A small image diffusion model, trained from scratch: activation silu, batches of 96.
Rows from block 6 of a small image diffusion model, named by matrix and row number. Rows with one number belong to one channel. Each number is 200 + 40 x the weight over its row's rms, rounded and kept within 0 to 999. All counts start at 0.
After each channel's rows are labels from the 100 images, of 14976 (inputs lightly noised), where the channel reaches its highest value: "top examples" is what is common among them. Only what is clearly more common there than usual is listed. The data: rendered solids tumbling over patterned floors. In brackets: how many of the 100, against the usual share in percent.
# convs0: first 3x3 conv (model.enc.2.0.convs.0.weight, 192x192x3x3, standardized in use, each kernel summed), inputs 0-95
# convs1: second 3x3 conv (model.enc.2.0.convs.1.weight, 192x192x3x3, standardized in use, transposed, each kernel summed), outputs 0-95

convs0.136,207,166,244,241,284,231,213,133,164,200,223,194,262,211,229,200,211,257,165,151,193,337,172,159,197,114,166,190,205,137,236,113,162,259,185,200,231,241,227,246,212,163,245,174,250,185,226,168,169,211,226,184,290,213,199,171,134,170,191,193,186,167,212,227,185,199,260,180,184,184,211,139,261,187,127,204,169,187,210,253,204,197,189,269,102,186,176,188,239,225,252,188,153,249,189,202
convs1.136,216,212,251,260,197,172,262,213,205,211,183,217,260,208,190,221,169,267,204,204,211,208,185,61,204,180,180,225,235,300,242,170,235,308,227,198,186,218,477,222,183,224,198,199,189,211,131,175,198,213,223,189,190,215,206,211,236,189,163,276,188,224,208,235,168,238,212,195,223,189,258,204,183,230,196,280,183,222,203,208,193,204,250,190,229,197,174,199,114,169,219,239,196,160,214,253
top examples: white object (80 vs 19.2); its colour: white (59 vs 8.8); light from behind the camera (57 vs 25.4)

convs0.166,183,231,251,179,259,277,293,176,189,202,235,239,185,158,209,185,182,146,168,150,148,258,181,203,187,187,158,199,200,184,171,204,166,201,240,220,219,138,97,163,275,188,192,137,212,177,194,191,253,347,212,199,161,166,185,230,195,212,241,108,243,195,210,212,181,77,211,160,238,174,223,236,249,174,150,260,207,172,222,215,207,178,255,187,210,195,177,221,225,215,219,156,151,210,150,226
convs1.166,192,200,195,172,224,227,248,203,184,139,151,223,186,187,184,153,168,281,185,190,249,244,227,332,186,172,236,235,150,240,229,218,151,140,269,234,196,162,162,181,259,209,184,191,211,195,202,188,195,293,213,174,200,152,247,272,223,218,186,214,208,159,206,205,205,224,217,199,227,229,203,207,105,201,195,163,210,136,199,214,183,217,160,200,199,250,359,198,222,213,162,182,221,229,170,199
top examples: light from behind the scene (53 vs 24.9)

convs0.188,237,188,237,272,275,239,203,190,203,244,216,243,251,237,168,175,198,178,176,119,133,214,207,215,208,148,175,117,201,168,223,216,283,109,263,150,208,234,192,223,194,223,250,167,139,165,198,223,248,161,192,209,291,163,191,159,229,287,216,212,237,164,230,256,222,196,219,250,177,185,197,152,201,166,170,201,228,174,216,171,198,243,282,243,217,218,130,243,220,264,199,178,140,191,130,193
convs1.188,183,176,260,197,217,181,247,211,227,132,216,190,156,183,178,189,144,224,209,175,242,182,197,194,195,258,216,207,192,253,194,220,204,171,233,228,215,213,393,174,171,251,180,204,200,226,301,202,183,173,173,237,219,237,189,260,267,283,229,273,185,123,202,218,124,229,127,222,185,155,158,207,153,163,170,214,188,193,205,265,123,225,171,226,161,179,128,240,184,226,228,167,193,283,242,198
top examples: white object (62 vs 19.2); light from behind the camera (61 vs 25.4); its colour: white (36 vs 8.8)

convs0.17,202,193,173,163,217,158,221,154,158,162,129,258,195,188,266,203,174,221,160,139,273,239,213,189,210,199,137,266,189,87,170,126,161,179,211,225,201,216,282,150,165,139,232,203,169,212,135,194,226,192,221,249,263,290,181,257,134,261,181,281,216,242,189,192,281,222,148,237,161,163,173,170,191,230,167,192,186,239,194,177,188,201,239,191,221,204,229,209,203,124,172,112,240,234,233,230
convs1.17,195,185,252,271,243,183,235,200,76,173,231,222,211,218,204,114,191,212,174,188,200,202,174,250,170,235,186,216,182,330,231,235,213,183,259,229,212,178,172,181,182,197,186,172,243,176,174,160,203,146,171,233,196,230,192,173,115,182,230,225,205,258,266,157,201,186,168,186,307,225,208,192,303,256,194,47,169,218,212,162,154,231,115,206,200,187,195,182,266,174,183,180,199,130,226,223
top examples: white object (42 vs 19.2)

convs0.172,201,144,241,215,292,184,167,252,228,196,193,250,224,148,272,184,214,237,222,233,171,258,183,217,259,235,215,246,141,221,265,219,241,194,179,216,225,185,254,281,247,216,228,222,241,147,159,217,192,186,159,278,254,192,184,229,189,238,186,147,222,177,227,170,220,185,207,206,154,277,172,222,199,258,192,270,207,183,169,239,199,155,169,200,176,262,117,238,211,294,198,222,149,149,260,217
convs1.172,214,260,176,129,221,175,216,195,253,202,198,201,280,242,177,235,150,209,215,157,246,193,224,180,193,226,224,210,232,260,167,196,270,138,156,175,222,197,106,215,191,161,210,195,185,174,212,196,193,275,151,191,207,241,164,200,229,259,151,187,255,66,234,231,212,204,194,208,140,172,268,143,210,242,187,225,174,192,202,260,183,183,254,203,182,235,161,203,261,266,162,208,161,249,145,202
top examples: white object (40 vs 19.2)

convs0.123,224,153,241,245,224,193,263,269,79,209,276,185,230,226,266,188,220,248,332,246,198,258,207,185,206,232,272,163,224,192,136,185,204,224,184,265,155,207,179,200,226,197,223,212,214,191,233,260,219,153,221,164,187,184,105,226,187,145,215,227,212,218,210,170,216,152,168,174,236,179,220,187,206,234,203,172,197,146,171,192,183,248,241,166,124,203,197,191,251,194,163,187,233,124,174,174
convs1.123,209,221,205,165,207,96,253,187,207,190,212,175,128,223,163,201,137,171,221,213,201,223,254,191,150,225,190,212,156,90,172,297,135,192,197,190,196,196,158,263,162,201,200,214,182,194,207,203,192,180,221,194,196,175,172,216,199,107,164,160,212,226,186,162,195,177,203,220,242,228,142,254,197,189,163,152,186,186,199,252,221,154,313,218,183,244,132,183,201,211,241,214,203,302,239,206
top examples: count: one (70 vs 25.8)

convs0.186,158,110,152,173,139,175,215,181,166,141,201,183,169,93,182,176,191,182,123,93,176,219,246,190,203,213,164,199,162,193,115,274,241,175,180,181,216,161,181,220,230,159,200,171,202,215,190,149,210,181,189,203,202,191,197,245,222,264,184,135,200,172,210,225,179,189,186,198,190,183,119,196,191,190,191,197,231,260,215,173,195,277,295,200,197,215,136,193,144,77,208,215,277,142,219,171
convs1.186,218,183,193,190,249,169,191,232,307,302,214,180,124,223,181,243,158,213,179,154,179,216,185,136,194,170,204,191,264,168,196,99,211,176,212,210,223,218,209,185,111,203,207,182,180,238,180,228,217,248,191,216,169,264,214,149,169,243,228,106,154,163,220,196,210,199,239,180,199,241,232,155,223,152,191,221,170,180,202,104,250,188,121,207,209,192,113,216,275,197,206,160,211,216,259,184
top examples: count: one (55 vs 25.8)

convs0.179,179,124,165,276,232,286,237,196,164,155,188,135,180,141,186,242,216,250,174,265,183,223,181,149,233,189,229,126,162,226,250,221,154,191,144,248,166,203,147,192,212,254,254,216,171,171,236,196,133,231,218,172,249,267,210,157,182,183,175,233,251,249,282,203,206,195,325,224,240,212,149,163,221,163,230,175,194,215,245,185,192,205,193,166,188,161,117,226,161,184,224,225,194,272,188,179
convs1.179,231,230,157,200,185,222,201,205,147,165,183,197,266,221,214,288,126,223,223,307,220,247,214,130,201,206,183,224,250,243,270,208,193,224,220,153,209,247,387,189,172,192,171,204,202,250,94,216,222,161,206,179,217,220,168,277,167,235,151,173,152,273,199,165,233,136,228,195,169,209,211,282,222,117,159,228,227,193,212,227,224,194,265,188,167,221,114,204,118,208,261,193,180,237,200,201
top examples: white object (45 vs 19.2); its colour: white (31 vs 8.8)